From a checkpoint of a small autoregressive pixel model: 4.73M parameters.
Rows from block 2 of a small autoregressive pixel model, named by matrix and row number. Rows with one number belong to one neuron. Each number is 500 + 40 x the weight over its row's rms, rounded and kept within 0 to 999. All counts start at 0. Numbers have three digits each.
After each neuron's rows are labels from the 100 images, of 14976, where the neuron reaches its largest size: "top examples" is what is common among them. Only what is clearly more common there than usual is listed. The data: abstract colour fields from 500 small random pattern networks.
# gate: MLP gate (model.blocks.2.mlp.gate.weight, 512x256), inputs 86-171
# fc1: MLP up (model.blocks.2.mlp.fc1.weight, 512x256), inputs 86-171
# fc2: MLP down (model.blocks.2.mlp.fc2.weight, 256x512, transposed), outputs 86-171

gate.335:492568437534478500441457475512521468503534526512510508575505519515539522400540451540520433460570507477475467511514485413488442468516467485442526527526501551548520465444536468569414446527503518498517496495470487508558492642520433506467473441501536500471484512
fc1.335:525397512493462508589511451498534478490445475559462441538496467489522453499477525475430542498444496526496516507479424514488484514424537438520548461583416456469528481543536499504500415516460493483514490576521373522510440459413524484421485560487523493579430533
fc2.335:439495500520508438524476446530593487478535593466480462475562473485466497462514469478491518536454548493535433519485499512519494510525485498428506544441416480460476478515515551533484443470499556540536533416585546385495538531528453472506555466477548543499551526
top examples: mostly blue

gate.346:459534505428431486508453438455455483502536461504547636554540556431490501554509538545478492497497593510539439571560527505547521527494611441435510461550504463466496484480485529473523456501469566485566455462515518500541431496546480472484486453513508481492529513
fc1.346:513508493500447520558427473489583498530502547482463564420450453492550538445499557465443536544524529496574511545490525471560526443533491438493492478536475475542532447501525457534517548531465551474506458528439497515552519508468483472557545493536499466499552466
fc2.346:555585525577424530517489411500567449470549527458495416460518521541442495499490502452536536486511489430480478492538413491498489489499589519464545445551509471493513577497449495484539504469496504473451522485433520502480526532504539401493504443424504553494484533
top examples: bright; smooth

gate.224:529482528547530506472488418545573497445541502478440506501484506456542495538528476530446453544549487481430552545448511510448587499505480581513433467492480513549496560590579497513524541461481463440478571508540512513464527485524465522546513454451471445511550543
fc1.224:505529488525457455516562500414481532511533492520543554428485489473535479500483557530423473536508514523444545498458526522512481423499497497559531531507573443588494451476420505591468486486540603560564447485573514540521474536509520505450502528509502551463435468
fc2.224:447507504517498462505433499468519517569527552500466529503468532494512576522508445504429468485544536472544529412392514525430500526469501492529480601525498466493559518540479552523469511499504530512469502490559506524437547433546411538527534552509444490538513527
top examples: mostly red

gate.185:500506506533507504502600512469462431510492529558440530461492475504463504493469461552501519456466483534491570541455498522418514523464563549488510504475574530440536448543495450513468479491473476476495517549522551466516535544497482505503516564479517496556472468
fc1.185:494485494548483543462551539528454483509484508570475539557476501472507483443537432496451514436541478531533517499494543549471519528407693477497521482533588567509595539545513475509591497475496536501553445440512502473495480491527487551500485506511525562444431522
fc2.185:440463421474553510555523478444504482515498503505455465507525474446478502548531509472518460491472500536522501532495480506572557448535476534523493587537494449599554451484492458497484444517521452514486535493567454469511459505460464478521579512468468498508527453
top examples: fine detail

gate.297:511520461508451510500499583488545506468531473505490518487553483557558565503533515534471499517540498460566541440501535504435525474498601544443503503421518510484528532450545455439470492479478509440535428479467436550449577496515586478494478497523511500488491470
fc1.297:460421502485494538503446492549460489477512434534490475587473497471550470470498542505445507505624578412533447551492522520454510464487523561470469521498487518507500539510530530464520484502565484434496451447582502451490476490495432493491526452422534483531509555
fc2.297:450562481553534520547454524539516369471451510511483548497548559472551530515452482563462504487472388419438517517594481503481521472534500412417440500474523540528519547464504472458518515511506454518488522483457533544459524527480530524527510510526547512447541486
top examples: dark

gate.154:523466580550457490457458599503494428508454463473436510523516474457430500524503485521459512516559526485461481516486518538495490480471658507407535498491530515528480498573484500543472529482491506402507500467444502504473479465473474461462441513465535467539524486
fc1.154:439558521525546503525560501398563541445519567469530559515487501487497469458493518495527585449517445530461514493510589540445531473551453498545478474496416610493509528570461545510564516566525457534464505498482484512547444491569510487521486539453547529481462474
fc2.154:447414465554452528510462546518577479496507459504486548525544489436517518514563528554502488537528518533427494579462560449505498463531424475454578576459537551473483481478466449520552500496493476483449538439535446541489528508472494489627506554518521462538506526
top examples: dark

gate.36:410575461505585471473485504524467537485458556420541569486424511463470541468474528503481536502420525507505507600513531471543529439483465523527521535473492504477527570602512527486542556463474496529505486530494616424475531451484482501496525507501533518569590402
fc1.36:493471511408467507460590491497545546502443559486506504464488513499450506548595517470562580508524571455471532486485549499449481434448524462474476497518541440462436525560511386470490530504540491507500463553441453471494463546459465497467502538508449513521486536
fc2.36:496577521449529558593445490476533502410507490539492513492545473521474480457493588460473512443447493531471514499466500473487460550549420481445494482534447490451609538510474586530480506499572448517536459484503485548503504426470515453500541546511485506437526514
top examples: mostly red

gate.463:463506511443533540545511551493499507518483479522555471552488598463535482508569431484524487471531506539484466524513545473452466428503572566542503531443537527458506443442541514456574493501474498517569512450479486524487472544523597507484502496552549471512486499
fc1.463:588480566502540555445466499515547576456487533532504518580551508556503478487464500549439510508530445419418453504468480500493499485482685519510532525607523476486477459375531467485490504429484547512556435455532506488447495446515508517579501523485537480429459509
fc2.463:459446510477483531489470418445547554489498510479518545568504483561558529496419458516485459474510477496419540516474536480541502521500532448485517478546542420522537560396528445547493548504507517497500460440532501506474475472541482485477478563578507497484484429
top examples: mostly blue

gate.114:460477534500500495472499446506497456517488518471449472518455512521509468482461446409556511543525467463507484487429542488513483441475521469501452462518486487529443505529517439541469538549550437487460531518541550496455420547518484540433469420454459427615533431
fc1.114:547486505426520463492491501474524504579473393577532467573509488494431472441472489500429550501473526556457462519547450567481429525489497560417574517558501528485472546499520511531500497476499535468529429355512486550491437567513483472509563475538539505508562521
fc2.114:503460426430522533553452450477472490518468485489526429475500439494464464530442498437535518514524539500487533516564509480538436504477528477617508537521498509468566433499532506416551483531544412570567498537499499520568503461564521481509493495416500514440508528
top examples: mostly green

gate.302:507512510500543458499576422438554462468480541578477483481498515465485454459453513476553505481532499580467470491475523514441521589500525500512513477542567501441497510464466548533506536503476486449539495454452496505446546474516480481482480430482488445535532511
fc1.302:491437504588564510518461474500488455512538552510530527563458499467484527503514526445488469524470482405522475502494461455546468529484513501511539459530539490496476547503502531500577528521517507509488481500468490526571465465403511474475543445470481500382522552
fc2.302:527512551436464537515402461444523466518488469538464499531534507535512474474501565454516510475480532506567473547514481440515451487446433489497504470482558563489556469441479467493479461446506491494477600550533521457498532526428518468490540513515449488466573530
top examples: mostly red

gate.148:441508533468534474505462427518526476566480515560544487538487513452541526519441515458485468492524462518470423607524496516544564495465456477431393523569497453489571481552478602544404507488495511492508425482546519504469489446462507525426517472507488551507512472
fc1.148:524500503558487519511486490445456540454544425499439521516486504509449500570522471491545557560503509462513470491513499499519520482540468535437490469521380507544499449534548472517498493530522452464466554495413507555521443489553426526481575513408470507421475551
fc2.148:516494528479489487527472486498467491475493529522543588456425500533448436545491516481509502478470452534533510538469544536540479605516538531514514493506567503540544465501448476514454508505530503481544561564460444524570484515539497506538465497463451469509487463
top examples: smooth; dark

gate.201:498489443464490496428532462523489507394420547567534546560487528467526503433504483538552571495545532467523522509559537504533498573480474559500582417469450549562532515505542495526573513496524496506513436435508484547495512475459519488412533532449499495466421488
fc1.201:568495445412469526436577517521470479468465450505464487453526496572484545513485538576482577489569475478518523547496498549424548507529430441470470476554465452458496582508495542493542461491542527465485508531499477510418541563487485522490525466509473506484498501
fc2.201:519495473498532516527481488576437442549545513547452506544525423536542476493578444578480498549488437478434522507521517495445548579523551551439493531513476486463503530542440547539497512526520471522492508525477520500437487462460518479522504541574574560496444486
top examples: mostly green; smooth

gate.434:537511493505488474470471554465435554474378529488526484548501482551482500403490397452530523509506446537506445534502476560550562476515476544390520506529511498460487496471522463509518554505535525487447448526577574506537509531494471515485568464465503493407511509
fc1.434:504548446530535404431446523496530520518448492524522466575531521603480464487499450545499548482492468458417474462485507515457476411501521572453521511584503484499482563525471475514477543512499467501451542555538576537495496582506524509501479462518481483507531420
fc2.434:546432537491462544497515534492472523517542514509474512495545460543502500527565529473473522516558499510551538477500519562472511482549484541508499463483408455461426488406538541496416452537497540497504574476539555524509481498505450475465454501562531482485476496
top examples: dark; mostly green

gate.343:479450539437497534513484527542520413516530506515467518462509493489463545500541514518415499501474451485532520538449527465497490463551519483486510484527493474465548557528475487455569527470495433388519520531452517497442458502527494497568465522554479465550518497
fc1.343:435551497549506465506464502496478450477512517483471472521465498450493484557500501484450502504476439494525543471554482492554495545452528460470545514532505452555501556505494505536561581495460366478503574498491491448495555421452475490483442488466559474523496466
fc2.343:499441509553538516518545528530466517537518533519513499514479421401524522499545493435488501514469436513439474586532453484438456564471525499501535520534425566503516494478515490396550525541520459519405442486496502450471462555511504512510454503569453524449574423
top examples: mostly red

gate.238:461456541523569529513491559546484425443528532480445467538468495495503511524495472556482466486525492542481460634461554546455504534463503486466473447582559519535514550504459510458496538480480472437579588492528533457422559505508391492499472467461576513576583476
fc1.238:532540454582552562511529508526530533463520484512508532490481506545495420513533403478523547501477464519392495474467410523510424599513565548562529492514511500528480510462520514455499522475502471593506532511522539458523466536492530538506510530392549575529489495
fc2.238:489542535460415506523506467523463551479508474510467459568457511480492508462504528509543564474552444513567469459553453481395533445477436482497505514479508488507584479528466497541512561486479528495477530492474479473491566498574524459504460532493448498444532514
top examples: mostly red

gate.147:511536431519462492523474576511433465507554465538474580459556501493513495419555498440541575479515516547484498443508527497498528488534483502415487524459578601590490552479482530491530555490562443494516499537536516496436508506406467528460487527499542499532481412
fc1.147:562476532598469575465534452417536492491487496499509557556405517436506498526526546490548474434519535435416509519548521547470453473444469502524562553514478526498499546529453441456425399504521472527491538533512537525504553512487491484522591567479524544447431475
fc2.147:521556489499468478547467477452480533523545467504561460458524478516460510525532524489532515486508558540564488483528480540483466521494483493484461489489454517392492541480473445523529538465504522499532500429460568514543522464432554539470500439488472584580509534
top examples: dark

gate.62:566478484512539525514452452453439534505522499518504478537509518461570522468517482497449553504502458471508491468506498591475463520487519477516541466471504500532488525523518413524519508470453537476519583457545475542412507561502577464531462496523585493485492488
fc1.62:488458461380511467505500409504503522491485559486521481509487499419576523553568514510502487482514575441436567454473500518489452477491537537425542488468472514508481507524539447457508528499448463512540496500430411495532605480461487485447534497507558504575483457
fc2.62:508540407495458477456503535535559489514466484462515510431502495577499487538452510482540411472480553529588511541529550486523485491536576491532503535498478446528546572423407449461448553485487469528489488542466486532541459502528432479526528525531508443530492484
top examples: mostly blue; smooth

gate.4:474519559487541460478476463536518466514519502528529457527425533468508476432433579492558458554466479505563461491585546519509476515554496508542522514581519481430535528516561552507538477466534469459498413410527526478489516428456523493452481472504528494502573560
fc1.4:577493482490517446595588502458522519452511514467502512468526518451545499485479542498552530476507472456488571504545510553490463390509434447497505504535572433581471538440526498496473462486511521510565537511519390466527578461486425473513535472457478509544472480
fc2.4:476559515534464498460469584516477457516488546500506532550542539544502447566453491533447492498519611503518495540521400548512424552466493468554453518487523519473527492534476543544470508493531513533459402460548476465473452459501494528519586505492567492467544440
top examples: mostly red; smooth

gate.34:459493414497460514477558538468485403471488453495448510499468555477539586491410516490487506476470502512621454521492568442492541528484551508508421419458538501546433435426499518442521502486495506501512536446488523563560552506466543522504469543479498524405547521
fc1.34:576532464420506459500585450469441511510446435531503442506552500526489458485483511467512537521485554491513430482544472519439437521526475500507446487514537525461482448539528532481549514520503589520492370558540542529522477476439463511415471520475427503403455509
fc2.34:510416541509514485473507467425442498588499601514527505513547465570473555445505532462557523545501505424411535579513532464454450475415469530499460504479511449528564539517540475575534474467535524523458555432508523432534547477509532454464484522489437559563491509
top examples: mostly red

gate.265:468490490441497535536480447436529501460453485451484577455506474443589539493425431538482458486501466469558509492547496489493399460496575557485543463490570541612448482536548454541525457493502570495453427462537490513527541567403515503528568527490518565477567546
fc1.265:503551503448440488482501482481506513470571525493520492461558505552463545504500512477523478516502472525507478532466560456540543601537374492504496523449558528448517489498483477472476528528508478495508520482537505572576522525551512531496516498543497474513536492
fc2.265:485530509572509517529500473507478489473533530496532535488567472490548475542543548529535463476476435398465482538442537443428467414485406545495532535469453542460469487523485519443443441468489495501471490528532543505539505493495511390542514507490487554499481566
top examples: fine detail

gate.252:511482480499478534545524575561504555429489608434492492475536550490512535477451502509460570507478462519481506476513459530376559408546493455519549436584534420476528454466562477506472554501469474486508489510438499500476514479445491489416511452521504518457539490
fc1.252:511514494540493467519554477507500516456500484465546467457510515496470539506504473499474543430428478504487515525514566511440470429536453522527533458487525426468565504444528511473465510488533520506510585514524502489505599515543472519467498461465457550462464472
fc2.252:461464509613529458426492530533567436554495549478526524529481493543544394447528467488476487539486559533427580494499577489478445491503537484486581519513572468505504448492492481525550544559514506499550528437489457501443522497469522594467522513407508460447456547
top examples: dark; mostly blue; smooth

gate.162:470578489539506532570488507600479495494487513458464573589551506572468566477580534452424470555538521488477456535476571452536535482536545520436456518523548513476502553567511471478473473552574536455517503509483533492524413488480508529453452523462489503463504522
fc1.162:467548452468448523491545555495523479474539427492508502512511510490521528511569470482557589509530453496577510513507515415531529488488445493505417451467503534441555474492532507463498555511461578518485544499487462432525461495558552546453515528439477535513501498
fc2.162:429445471423425540408545440495553490567508527475494507451435535417597560486484473533560463512546453480533591507487462434496499523442516495562524506483526469529545536466530462527475479510407480592496418530536487467439493519526539506543486542478497535450521485
top examples: fine detail

gate.450:527446523477563507577560531541417524409422499456515473551448542494466529573498507541483584513526498529530484507501578529550413535478563485482538469496542531570501484540490525479543549487534461524585492556531427494504540456437454526434515503459509559478520493
fc1.450:522539438502471440493495481487516417525556508461516522492446505433463450423472508513527495487456466481607479504476557480492493478566587494540521453470482610464501521474478530551496533510471504534566555444565538522492540544527502507528552444536514498397505481
fc2.450:526418486561561512552501460536517406471539511506535506451418552492509495504501469517425489468467546472568544553502473504454510468476444490435535504489461537396460487492557545471516527531498477469529437482559557536533482517501470544478559537499529515552499491
top examples: dark

gate.244:475515528476481530444506416488422532545535534539497524594519521534504490478506465440545538527557460500467539487515483441506496569506532578557518615479430464469476473502590465545486519483581502439503463450489504491486465486497517432414480574559538439597531505
fc1.244:490480524457528521522528449517521515588470512570492536533543500533406448518487452470564369500544416460466444495489505446459508520537485446569508515512423446538519576483478557582475472541479554491518488547518552624496476546589487469488539466533508451522455541
fc2.244:484549524536530462534506512430550445592470559430486461533477481487487488513529530496477533504501514552535477522527588568514537485470511504508483523521494506535453540411492547476518527527506540461480589440522498467503519489536526503522462493422517514455492526
top examples: mostly red

gate.469:437514495469518472490492479525453501517493543493473527514528519466589536471591585481470486519474526467449455480471486520466484483564474486458474465536549395516546479519516492526496583501510572507582496458507507516532450543481445499428509525509490511544523540
fc1.469:470440554502493487603571515447586465477553594546511494461407516478453450516499542553426479525485514551483480549481487439483458573454476514485516510475524480452426487513459517488471445497529435486444565496502513501472541425479477496530521465499536494466492543
fc2.469:523543573554513448476443549548487499499486452467460379599466572575464449522477548485503533496552484536456508552519516443462533470510553483482519462451492498534503468510513508483503504508490499461443434533514493474532503474461542503531493475479519434528514575
top examples: fine detail

gate.60:459544548501523527457487549487444451529451440533531517469462529482542463437438402494550568523509497453450555546467475488530516438501530534556540521482476447542479497508463490503446497514431468543569513563483548495460511494623487510503483393489516477452468563
fc1.60:479441519536445536494525484530534511530494512500519488489480595593534492566470500516470391483479455462469498494433483498423497425493475436511451458519474503410515567522503555574533470496501529560538482470554496467443546492512499490538541467543474448497504461
fc2.60:477584429477499535477459561546468463458476464521476480465435457550476482468525511466538567544531507472479451535462484522539500545513487509516485518510496489596485497527522508460457567489617458454480531535428487532558481517520476558505528532542519406554519563
top examples: fine detail

gate.428:544519572512499582530548457471545485445464522499499571471446491523537438479474528568461487549553541570537518530524542550505585607438501504477544520551457580558558497500554440512554560457440503473541415452490484483539485498437543501530435490511517506540528497
fc1.428:447456485470559478554501533575479511474467508445519456483475508547528399511485389513558469453484506531509513527522438554468460499449535412462412474508550519428525491484537457453526485477460502540524521482528493474465462534471452492488458499465602511531501459
fc2.428:516475533413537519473511534484480524530597458529460569484554459493542471503475561509501479494446350533458558468414561484578529527452422524508527570582498535477487557488511513550486469530503375496459551520500495499493541514541423479517569503581492620461521540
top examples: dark

gate.402:488552473436516506522520535526452521368456497411490523486503538524492471546495507522472493496563477562453509497588540554496521487439522519512481485505453561489461473579445483497521562464452476508489491490504554465443479529555550490512461497495523475509513453
fc1.402:523498516519520505505506510542509399472459513520473492582527478515516597560449512487518502494487499505523510491491468530463490493481551491535539526414603580501409520506497478499476468516512510519478480524546452498461528500414467489460524524467481555473484519
fc2.402:464446546569543486527501565463532517394496505475527459524531476477496456473492457479490541527487465515539522452522456468477520513533478520507468473517483491534529527501509449465502509509568461512513545504451531575427482537471461505465482499547542495545407532
top examples: dark; mostly green

gate.55:431548482517537494468477500534569479415455478453472484526461547590498500522435444556539474487510525532505440493499527445569565497539461557491524554421503516461487429539513422529471407492520442504461527471562548519471477494481443454476510547491507481502464528
fc1.55:486458532470463530469494416494467506522524489512465502536562513531510529458434401498501497514463450610501549577511477442541558543566496494469426566521485500490513531541537531466536516504456490505483470573581510529508537521545447550474511550513499482481513532
fc2.55:538445486489457536567548515495519479526519504532549487381415506492432509486472490503512459473545545572522478465379500436485553496463490492547511537522535581494494492430461458504518539462555469448488509523460478526467475473527515455451447482477517468514575480
top examples: mostly blue; smooth

gate.440:525528461549515442525447457493432510531470460539472565507561535452504446489515550464482470538552519468485582500454451557500526561469560487505545561497489457475471513575584514486491573513515549459524598465491555507458533489575452519497413478499510438551493416
fc1.440:526528482491551517433475536520463530485504474471472552577530549537475444606543517503554473463529530461501475510501464441476531542474503542509509493560490452493547507496469521487477500480534487508467604393514510474523442540545489507536467508461461431485572506
fc2.440:584497517504448513526636517560505507486544580457503465525461513473515559517571464504541547532497444577530464516526541490597530483533597512486458487505450426522451457484465530513464541480512489498470387454500474490517490490517575484470466461488541515498475505
top examples: mostly blue

gate.405:500446551541461508508478470503472562454443481511558446520577544457544498442481505465515482504436492446488550427477452552477522500530503455528535517501513519436464482498505514475574512507483454537537535525513448504508504463497497509498539491525517466451390591
fc1.405:388369485473536499450504579504473488450462495519485491437432491495498483485445520571445461478529552530655557583507572481507457480467501489515492467497464488468527539526488481562545529519486534506539497458400475489560444480417463520510461476459473479553484477
fc2.405:387573562501542554518540512492540502590424441488470485492587460449537518447574477557489587517443485487470521525472499481525587538474487458485531545417541407494473511536439496463580415492610501452467506497456521539509507528438462504528511439442538520477580527
top examples: smooth

gate.489:517475466527495496537522458536521543464468532424510488465474539514474509595522530477555502475523538468467487490510460479534461590450579417476498438532547496572479511526417516527484494485580551503500481481526508547442556432484463531508536449602504475427474493
fc1.489:515505508499485535484490461513494515568557527469503464465551481414467527485549478493542479538507494499540552451526497533492459487464483498552489434505484582530429536439533493516484414499423482506590437502528398491433513512516573506529488538509487491529521484
fc2.489:479487467485501515515457483493540506450441471523545498537482494535502483514494489542446522507503533495495485541472523526525483482494507520497508526517494483507514526523456539491504526502536539535446528531468562498515524520478490467493530467480514558493518483
top examples: mostly blue; smooth

gate.85:454493534457495565510514505536496473504562521577448482453478494500527480476443489467476504495523497543537485583491490520499499476520470506523480499573476519470479542564519503541530458512544461450492513538504541421461463479521478501505481556509507467547556602
fc1.85:549460509502500437529548503452501464461490460564495496454517525522498451533510512491502562590431454572488455430474467532531543594471556412490549480583563539541477453525472447495492516482435526564495414515539472497466487534528492473490464516482452553464558450
fc2.85:483538541478525534484508501445505502445567506556494436450496509530462442503484488460548511552578486509444504522499466522474439518495496488556474512490508526483486509545443446466509506516532511507534443494542460486459517533514431476495509500556538429512473380
top examples: mostly red

gate.160:530479522503529510569507468469486446476459495466527581448527528518469537457472502407461548516526498551410472459523500454516447471484451421599464453521507442533456486476460494558455474515571490520492441491472513523533500541470497487467560496494522515480505489
fc1.160:577536533544548531534522509600568509458523492560497564551521522512549425620507463450513536524538474497470561515456564524536599552484565465527487493510501465438511478546539514483553451464456541461488509439510473488480466529532509498524461468544551448472560484
fc2.160:490499552508488562429421451515469520484433516497468481540500608532538518530503484470478509552480473537499537446530515546465536490428521466480482483530525571546530474547495531504449517513456454516537450522537450474533548594487500512504548532462512504496536537
top examples: fine detail

gate.487:486400469549476509525574534521538398459437567421510535440479497460515566487423489496498471491522491421479596527443545495550577584438549555553552505430593504489494489521521480515468503501515515536501489579471471491566606570459474513454468457478399536472499457
fc1.487:555559480523492546481540613520481536451480544424487536528484497501539463539545509518444540472541502509515527560534473452465497417523564547516573504520517495504497523464575438527581495473542498471530442442445503483496534526412589476553533499561494481514462480
fc2.487:547475456527552589458414520526494530495535541452496489547579486511457505570469469490545443487474462465564434510471503481477578522495537440475520518552413501483539505546461398512446504491479471495482468560470520481507458470544471502479572520525558456486560512
top examples: fine detail

gate.386:525442559454534530491484523564536531487442524439495461453524507485572530487467418522540508506522508538488515474438547625500457489478450488548487507534465496427522525469514555510515547486460359517466424538577503498440474448506433525428483453481508496521470455
fc1.386:463478461507563520500513516474557522453446509403477558441506521508470432506472514551518508548429475588518467618510522477558531517485505520509520474545467500459526476572545516518479501522432541521478505592444541453449536506576459494553496539504539487527548511
fc2.386:462507537528567461506528498500501423473535451497456494560529540462538461540474527492501542491512510517474537536480543474504516487463473442470459554426517506521489518489503386539533464521492585491505555420544447471508432466486511484578547504553523508500525593
top examples: dark; mostly green

gate.278:496498528481480519471525516462448496466526456529469565511516551509557497547521551496463491508505520509553483536526566496536499484423485493509452460492445420510430497526503477443528434514545487445587510506445549437538534509462476510436535543488460472507483534
fc1.278:434505525477459467505500536537557502473485496512407502470518446469561556416499427434450487494516488546415500534511528530495421427516570451480499476520522488536528459410504540426534500493471473469532419457518466505508528501469527500518495492466603538521510447
fc2.278:588520377431535515518495551457421467427532500521485524475473528491538606508458525538460520473532493457458556474591539546453539487510478440529449503497436561449541474490486531541517571437579491501468518485509519502567461531515586514489423499645500512575437551
top examples: mostly blue

gate.222:478507568557514536534557488585487453392464506494517497473540519513484501506496486487558532487492453473460556463449512571520494460507486399509486515487545520469503459467454524482508481517474503523539497486475433507457475504474500520524567523487545511530479510
fc1.222:547477514452497466454499524493496512500427502452583594427535543473538480581524521508499552482541494480423438442509540581412507485486504517496465512513532461484401486572433538543516489553507535541533478460558451542472514556493566513509505477568541528421562538
fc2.222:480507463492502559526512461511509481588514563468466464520462529541506505485538519460549450489491548449557480530530559536550503517573546491544537561513514513505451541518506470506534516538435512500477498577388555524512490437510529495389460463467545581534511520
top examples: mostly green

gate.231:521576425498545500444570543528501482454432473536442522506556500529505476471448512528463503525614505534484473524499447507521490526408534497496495501449516630541527540484486527507526531524474539459488463546569552457467510491406587517447534528477550471444567509
fc1.231:545488497505543523502548422477486537480496501482519486507512530529573481510493453492484476517556536491531443483516528453534503497532529443544452414488478431495554476497505475530545478494483548524449520495489570416410502455548474526458483464521498462480520509
fc2.231:517509520476383550487504483490474533509504487491552483440558549511477538500457538433511505515526391485604483500535579548474446578543502515549470480515503480467427540505496471506555476519467463532535530475486488457451501473464521565549520501415486478484523489
top examples: bright

gate.100:457475479440527473520518508509553479499495456523436542454501506521542504411443422509474496555486516519402539507486483546522522518485493490496483485458490475503528505511469538579574462477494470505449508512471554427491499497465490569406508403446475435583435413
fc1.100:439530520446412532462507492515502551481433475476509516497610525469536519481463475451509513442489493480507535440455542523494526473483487547429457555478557537483496453465493510535526501527482486486477522520488445540500422478526548512413411475524467452470479476
fc2.100:491496513478449511501483502547490500528533465535555514457503432499489439464534494415545537499524516462544533500499546499541482433471513492451514591512514439508461499431508450474500459479510518470491535493527472539489453558461559496460466502460552592513543583
top examples: fine detail

gate.481:461505470493494445574527507547442454500417440417487471482506512432461475470549471433537505467492512496367513463547503558471450511415516498465530547545540449505465517542482521479465531484475413499528582548598492488549535500480555530514525490468614471530470531
fc1.481:587508538502497484551531561495458461428459475468524508426547566522527503436474442570504555524478553428446500498524505543521561568489483460486532508544474554545510545477538485547536533501428532596498473468539461528495499502429524540542526426495554507473553472
fc2.481:522448545495487450441510480509453536508517550563505470497509482503496505503521545516496444533586578510514477487499552451531559460497602497493504565486490442431547474554405571521500520489460476484508449495434522502523487504461463458471483491421483549489501537
top examples: mostly green; smooth